{"method": "simmim", "loss": "l1", "fused_qkv": false, "parallel_block": false, "shampoo_beta": 0.95, "max_precond_dim": 1536, "one_sided": false, "adamw_lr_other_params": 0.0026, "max_steps": 6200}
Rows from block 9 of a small masked spectrogram model, named by matrix and row number. Rows with one number belong to one neuron. Each number is 50 + 12 x the weight over its row's rms, rounded and kept within 0 to 99. All counts start at 0.
After each neuron's rows are labels from the 100 clips, of 14976, where the neuron reaches its highest value: "top examples" is what is common among them. Only what is clearly more common there than usual is listed. The data: Morse code for random letters and digits, with fading, noise and interfering tones. In brackets: how many of the 100, against the usual share in percent.
# fc1: MLP up (model.blocks.9.mlp.fc1.weight, 960x160), inputs 0-159
# fc2: MLP down (model.blocks.9.mlp.fc2.weight, 160x960, transposed), outputs 0-159

fc1.716:38 51 44 43 35 47 40 50 57 62 69 36 58 50 52 42 44 42 34 47 39 57 33 41 39 45 28 47 43 55 59 63 47 56 52 57 33 62 74 54 41 34 46 54 49 26 45 58 82 49 59 56 44 58 55 42 35 49 42 41 52 45 51 66 50 37 49 40 41 46 30 47 63 59 61 42 61 38 52 67 65 40 39 47 33 67 37 34 39 56 40 61 35 65 35 51 26 56 46 48 56 22 53 57 39 50 46 48 49 46 68 54 43 64 63 54 58 50 45 43 76 45 46 35 75 51 42 56 28 51 55 34 85 71 53 62 48 44 57 50 47 43 38 71 50 57 25 28 45 49 74 37 52 39 42 47 23 55 26 33
fc2.716:52 51 42 52 41 58 65 50 45 42 37 64 53 40 54 51 54 56 51 49 65 55 71 43 50 61 63 48 65 46 41 51 48 46 34 26 66 65 29 50 60 64 61 49 59 50 58 55 11 48 40 47 59 37 59 65 58 57 50 74 49 48 37 40 46 61 40 56 49 58 61 45 43 43 34 57 35 77 55 39 39 53 61 57 60 31 66 50 73 28 53 53 58 51 72 47 54 35 45 39 46 60 54 64 56 50 45 53 46 40 41 46 53 40 40 47 45 44 56 42 34 62 55 65 32 42 43 20 51 53 51 76 23 36 41 28 56 63 63 60 45 44 67 33 36 62 67 85 47 49 32 63 46 50 65 69 73 50 69 55
top examples: speed: fast (81 vs 33.4); fading (61 vs 29.7); thin (high-pass) (33 vs 12.3)

fc1.48:44 47 47 47 51 40 57 63 51 56 42 54 47 48 47 43 54 65 43 51 71 40 55 39 52 44 61 58 42 58 61 63 39 62 61 49 56 51 46 45 49 31 26 55 41 54 59 56 23 46 40 74 56 41 47 43 57 46 66 43 77 42 57 71 53 63 55 71 47 53 63 64 66 42 34 58 68 43 63 71 31 66 41 59 55 43 53 62 50 34 40 35 25 72 71 40 70 36 40 50 44 19 57 67 58 56 57 49 67 52 42 38 51 35 51 36 52 53 49 35 47 36 80 31 46 57 45 53 56 63 43 61 59 38 38 52 69 52 55 62 56 63 37 04 46 33 59 48 48 33 56 42 54 34 51 47 39 56 39 38
fc2.48:62 57 52 48 58 57 37 43 44 38 43 30 51 63 56 60 54 45 46 45 27 52 37 32 41 46 67 59 43 48 52 53 50 30 33 59 46 55 35 25 49 54 72 58 76 66 42 33 60 37 60 39 47 65 62 30 50 48 59 57 43 65 45 57 44 33 40 57 53 50 23 59 37 54 58 31 32 65 37 25 64 26 46 47 39 56 43 41 40 43 54 57 74 45 47 55 37 66 57 50 57 68 64 53 61 50 48 56 29 70 36 57 52 65 54 65 53 57 44 58 68 37 26 70 40 40 47 41 64 57 53 23 39 64 71 45 35 38 35 43 40 59 75 60 44 54 46 38 62 51 53 40 63 40 54 50 60 47 71 61
top examples: clipping (79 vs 7.8); speed: slow (60 vs 33.1)

fc1.490:56 77 38 59 45 56 37 63 42 58 52 46 45 26 40 49 55 45 51 46 61 54 61 45 32 39 39 61 44 43 53 36 46 49 54 52 75 42 43 68 52 43 81 36 60 42 45 40 43 56 54 55 78 58 17 73 64 51 70 51 39 38 44 70 49 48 70 46 71 52 39 48 56 42 41 48 38 33 44 48 34 32 50 54 41 39 53 36 45 56 29 64 47 36 67 65 55 54 68 79 36 53 57 62 74 51 51 26 75 41 35 31 55 55 20 47 47 34 50 66 54 40 38 59 62 41 62 63 51 45 47 64 51 52 60 51 60 47 44 58 37 49 41 56 50 38 37 67 48 60 58 53 65 39 51 54 63 29 55 53
fc2.490:55 28 51 36 41 40 55 43 59 33 54 63 46 55 62 54 69 56 61 57 38 69 40 45 56 58 44 57 37 57 47 65 61 45 40 50 47 64 56 53 54 45 30 53 60 68 31 29 50 49 22 46 34 56 69 36 46 50 56 32 63 53 41 28 49 53 44 74 48 39 50 45 48 37 63 35 48 66 60 59 62 43 60 35 52 42 50 57 63 45 72 36 51 62 34 61 50 33 40 20 44 37 45 44 42 42 44 66 34 50 53 65 50 49 50 54 75 46 53 47 60 62 57 51 33 54 47 20 53 48 50 43 42 61 57 54 10 25 64 39 59 33 33 50 48 58 64 61 62 33 64 42 44 54 50 28 48 79 49 39
top examples: interfering tone (88 vs 30.5); reverberation (79 vs 14.9); clipping (50 vs 7.8)

fc1.652:79 34 43 34 43 29 49 50 32 75 50 68 53 56 53 57 45 39 34 37 62 41 39 61 35 45 47 44 47 59 42 55 56 42 46 49 55 43 48 52 50 45 45 28 58 37 38 35 30 48 48 73 43 67 28 60 66 44 36 42 57 41 47 56 42 40 32 54 52 43 71 50 51 44 60 38 56 36 33 39 48 71 39 62 74 55 49 49 56 56 55 40 16 35 47 42 40 41 33 52 50 52 41 50 58 53 61 62 41 50 44 58 36 65 51 62 32 50 42 65 45 64 50 45 44 54 51 55 49 65 70 60 35 46 67 52 54 50 69 49 84 84 59 33 37 51 67 52 41 62 75 66 34 47 60 51 70 39 44 64
fc2.652:40 34 53 65 52 68 59 50 63 54 49 44 31 47 34 47 46 47 73 41 31 61 67 44 77 45 48 62 60 45 49 48 48 67 58 57 48 45 55 39 36 64 45 48 45 85 40 81 66 65 43 31 64 41 51 47 37 70 64 62 57 52 59 48 55 43 46 48 46 52 26 44 48 50 33 60 57 42 62 58 54 41 47 40 34 44 42 40 56 56 53 57 63 75 40 72 61 43 30 39 36 41 63 38 26 47 42 36 65 52 63 46 66 53 38 39 60 50 49 47 51 34 60 30 51 27 35 38 49 44 45 48 52 46 39 71 50 50 61 37 40 20 66 76 64 58 65 56 66 46 37 42 63 39 53 54 50 58 59 31
top examples: speed: fast (88 vs 33.4); tone: high (61 vs 34.1)

fc1.764:60 39 49 58 62 55 39 44 45 60 51 58 39 35 54 53 42 64 41 50 53 57 34 44 52 58 40 60 62 29 48 31 56 46 36 54 48 35 53 64 45 61 39 47 46 67 53 33 34 43 52 44 49 38 39 43 38 48 45 63 75 59 38 42 58 55 46 44 47 43 35 64 53 43 68 40 37 55 58 30 53 64 42 29 49 55 77 66 29 40 51 56 44 56 46 49 73 35 60 50 58 46 49 48 32 50 60 79 53 55 41 44 50 46 34 30 28 62 20 49 65 49 61 68 47 11 51 54 33 66 44 74 53 48 51 61 32 45 39 60 68 68 44 38 32 58 61 36 43 48 40 78 41 33 47 37 42 47 74 45
fc2.764:38 50 40 23 41 55 44 49 52 31 52 43 67 54 37 41 58 28 59 45 58 28 53 55 55 40 36 36 60 58 45 58 46 49 43 48 55 60 44 37 46 36 42 63 61 25 48 56 62 69 42 39 36 69 66 65 44 58 61 47 39 48 51 58 55 35 72 61 40 57 53 26 52 44 22 53 47 60 39 55 51 40 60 38 41 31 30 40 66 68 47 31 46 44 72 29 43 53 35 58 50 46 56 58 64 37 29 24 44 41 54 50 31 60 61 48 60 37 67 44 49 51 51 41 52 84 35 53 60 41 56 28 41 44 59 43 56 41 55 41 33 30 49 44 62 43 52 34 48 48 33 24 58 73 49 41 61 65 35 53
top examples: interfering tone (100 vs 30.5); tone: high (62 vs 34.1)

fc1.569:50 47 27 37 33 55 49 48 57 63 74 63 54 61 49 68 35 55 51 55 64 39 62 45 38 58 51 42 45 58 46 45 39 30 79 31 52 83 44 65 45 61 50 70 64 44 35 47 46 39 56 50 55 61 59 24 66 55 47 58 54 61 61 65 63 39 73 38 47 70 54 60 38 53 42 55 42 74 56 69 36 36 41 48 74 50 54 61 50 61 44 32 45 26 52 44 50 53 72 40 48 29 47 54 49 63 56 48 44 68 58 31 64 36 49 63 61 43 41 57 61 72 34 37 38 62 50 52 47 47 69 52 46 48 32 64 61 62 34 48 49 52 43 64 49 58 54 35 37 50 43 65 75 52 32 47 73 54 60 58
fc2.569:32 44 48 59 59 47 45 44 49 45 25 56 40 48 44 35 33 36 41 43 72 64 52 51 39 30 38 51 71 58 46 47 59 67 56 40 43 11 47 50 36 48 59 39 47 41 64 56 45 50 60 74 59 37 64 72 45 62 49 56 39 64 41 10 45 49 33 65 59 38 34 46 53 39 65 53 53 44 38 41 47 57 42 42 51 49 68 56 47 52 54 60 55 46 60 38 50 34 56 69 39 72 63 26 48 35 46 51 48 37 70 43 46 65 66 30 41 63 67 54 45 34 52 62 63 32 52 69 53 69 37 54 59 67 37 66 50 49 66 57 46 54 65 39 55 59 67 57 68 47 50 38 33 62 60 47 29 48 43 37
top examples: interfering tone (61 vs 30.5); thin (high-pass) (29 vs 12.3)

fc1.697:43 29 51 50 56 44 42 43 60 68 50 47 47 47 43 40 36 63 49 49 65 56 39 41 48 63 48 45 20 44 48 70 77 32 50 46 32 34 38 48 37 38 51 66 33 44 45 51 42 35 46 43 47 34 67 42 52 52 57 56 66 42 57 28 50 35 55 32 43 28 50 36 39 49 54 56 29 56 55 39 50 63 53 45 44 43 47 24 49 39 51 40 43 15 31 57 59 34 65 49 48 47 55 32 49 68 24 49 33 36 52 41 36 51 56 39 42 58 61 68 62 53 34 42 49 65 54 37 23 51 27 34 41 36 55 54 51 35 40 71 46 41 42 45 55 55 37 40 60 40 42 57 52 61 77 41 68 75 60 36
fc2.697:50 55 47 38 55 53 44 54 37 50 44 59 40 62 37 61 43 12 48 35 46 33 48 48 34 36 40 46 48 66 32 32 19 54 31 47 52 59 41 57 54 43 33 52 55 46 50 39 32 60 55 45 67 53 23 58 43 56 47 43 25 38 61 50 40 60 57 84 45 70 40 57 52 44 38 40 77 37 48 66 38 48 46 38 51 66 48 57 44 57 75 41 42 68 39 51 32 59 34 62 45 41 52 66 47 46 66 39 50 31 41 45 57 68 45 58 43 45 47 30 38 49 66 53 62 44 26 57 66 40 66 61 55 49 43 43 52 58 50 39 69 57 43 64 34 49 54 59 41 48 55 42 57 33 38 47 30 21 47 65
top examples: interfering tone (88 vs 30.5); mains hum (52 vs 20.1)

fc1.392:45 40 45 30 58 62 47 53 36 37 37 18 68 47 58 37 69 62 41 50 35 26 42 47 48 66 45 37 49 69 41 54 35 15 43 53 32 42 65 56 75 25 60 48 48 44 58 55 56 48 44 34 43 55 43 36 51 39 49 59 65 29 37 28 53 43 30 51 35 70 44 43 55 43 63 52 52 58 64 27 59 36 53 50 51 68 71 62 44 64 40 35 54 57 44 47 35 57 47 54 55 60 57 25 56 42 33 52 52 45 62 23 60 41 45 57 63 40 30 49 53 58 47 56 61 43 37 54 50 35 40 37 64 25 50 39 57 44 47 42 56 55 57 44 59 63 24 53 22 40 56 44 45 62 36 57 46 52 52 54
fc2.392:40 52 71 66 58 52 36 42 48 71 61 62 43 54 41 68 33 48 57 41 53 60 47 36 34 47 43 55 41 33 73 38 72 66 61 67 49 45 33 50 47 58 42 42 62 48 60 44 31 73 60 50 46 52 51 78 42 47 51 56 55 63 67 71 15 37 56 52 61 42 59 36 42 58 49 49 38 44 40 53 53 64 35 62 32 26 49 37 34 29 68 55 51 58 67 48 36 41 56 28 36 30 61 63 42 57 68 51 28 51 24 57 41 58 60 40 38 42 53 46 46 46 58 41 42 49 59 24 60 44 74 45 44 60 58 61 38 44 55 50 47 39 58 62 40 36 67 40 63 49 34 49 53 48 45 28 45 63 48 34
top examples: clipping (97 vs 7.8)

fc1.556:59 22 51 35 75 49 55 44 67 58 49 30 48 39 43 46 46 48 44 67 30 46 29 33 43 49 34 60 35 68 65 57 54 49 52 31 72 50 48 52 62 39 61 50 66 46 65 65 55 68 69 46 50 29 50 57 38 68 69 41 55 45 32 54 66 65 63 42 39 47 47 48 44 65 48 66 28 39 68 68 39 42 47 54 47 58 61 42 38 41 56 59 41 44 43 69 42 59 32 50 40 59 42 38 51 65 40 48 68 57 33 76 59 51 38 52 69 59 47 35 60 46 90 64 42 69 63 52 56 59 39 56 46 45 37 49 48 65 60 49 37 47 36 62 65 32 50 47 44 53 81 60 44 40 49 58 51 51 47 56
fc2.556:51 61 64 33 49 38 39 40 29 45 63 48 42 50 60 45 36 56 48 47 63 65 42 62 66 29 45 47 32 54 55 50 42 56 40 49 49 52 37 67 47 66 52 47 31 64 51 49 39 61 64 53 63 40 58 53 39 49 44 48 51 62 59 46 37 60 37 37 53 71 45 34 54 78 65 27 62 49 39 37 55 66 51 47 44 67 57 77 59 38 37 52 45 63 58 53 49 66 32 79 59 52 65 55 58 58 37 60 32 58 50 64 38 44 51 54 37 52 67 32 40 56 14 28 86 59 44 38 40 66 49 47 60 43 37 32 48 42 49 48 46 24 41 56 36 67 64 48 39 65 48 54 69 43 36 44 58 54 62 34
top examples: speed: fast (99 vs 33.4); pink noise (42 vs 20.3)

fc1.553:40 63 54 41 49 47 31 41 36 34 51 77 45 58 47 59 52 48 38 49 62 57 51 37 47 55 45 36 45 35 56 54 49 29 66 36 62 58 45 42 56 45 47 47 29 52 52 52 51 46 60 38 46 50 58 47 54 46 66 46 56 66 66 81 36 46 22 61 48 55 49 52 31 69 43 32 48 55 48 43 67 49 56 37 68 49 53 33 40 43 36 59 58 23 48 74 46 57 66 52 48 50 51 43 39 44 64 45 54 32 54 45 53 32 24 47 52 47 80 38 64 51 47 61 17 38 26 38 39 61 53 66 63 32 44 39 51 46 42 74 43 57 37 50 62 39 48 54 46 57 64 48 42 43 12 49 77 36 52 55
fc2.553:41 43 46 77 66 56 73 40 43 67 54 29 64 40 52 53 61 58 74 58 39 28 36 58 52 54 36 66 49 61 45 51 39 64 50 68 54 45 56 47 48 61 61 50 56 64 53 50 46 70 27 58 55 40 35 52 51 40 28 40 58 34 30 23 76 54 67 46 58 59 48 58 62 44 48 49 63 63 63 41 27 50 49 68 34 43 45 54 49 43 56 70 36 59 51 41 52 39 34 50 47 32 46 49 54 65 58 45 44 58 45 53 46 56 58 42 53 47 27 60 29 43 60 24 67 49 76 66 49 47 36 44 48 56 60 47 60 35 60 43 58 35 38 36 30 55 44 34 54 60 52 47 40 59 63 59 21 69 33 34
top examples: interfering tone (91 vs 30.5)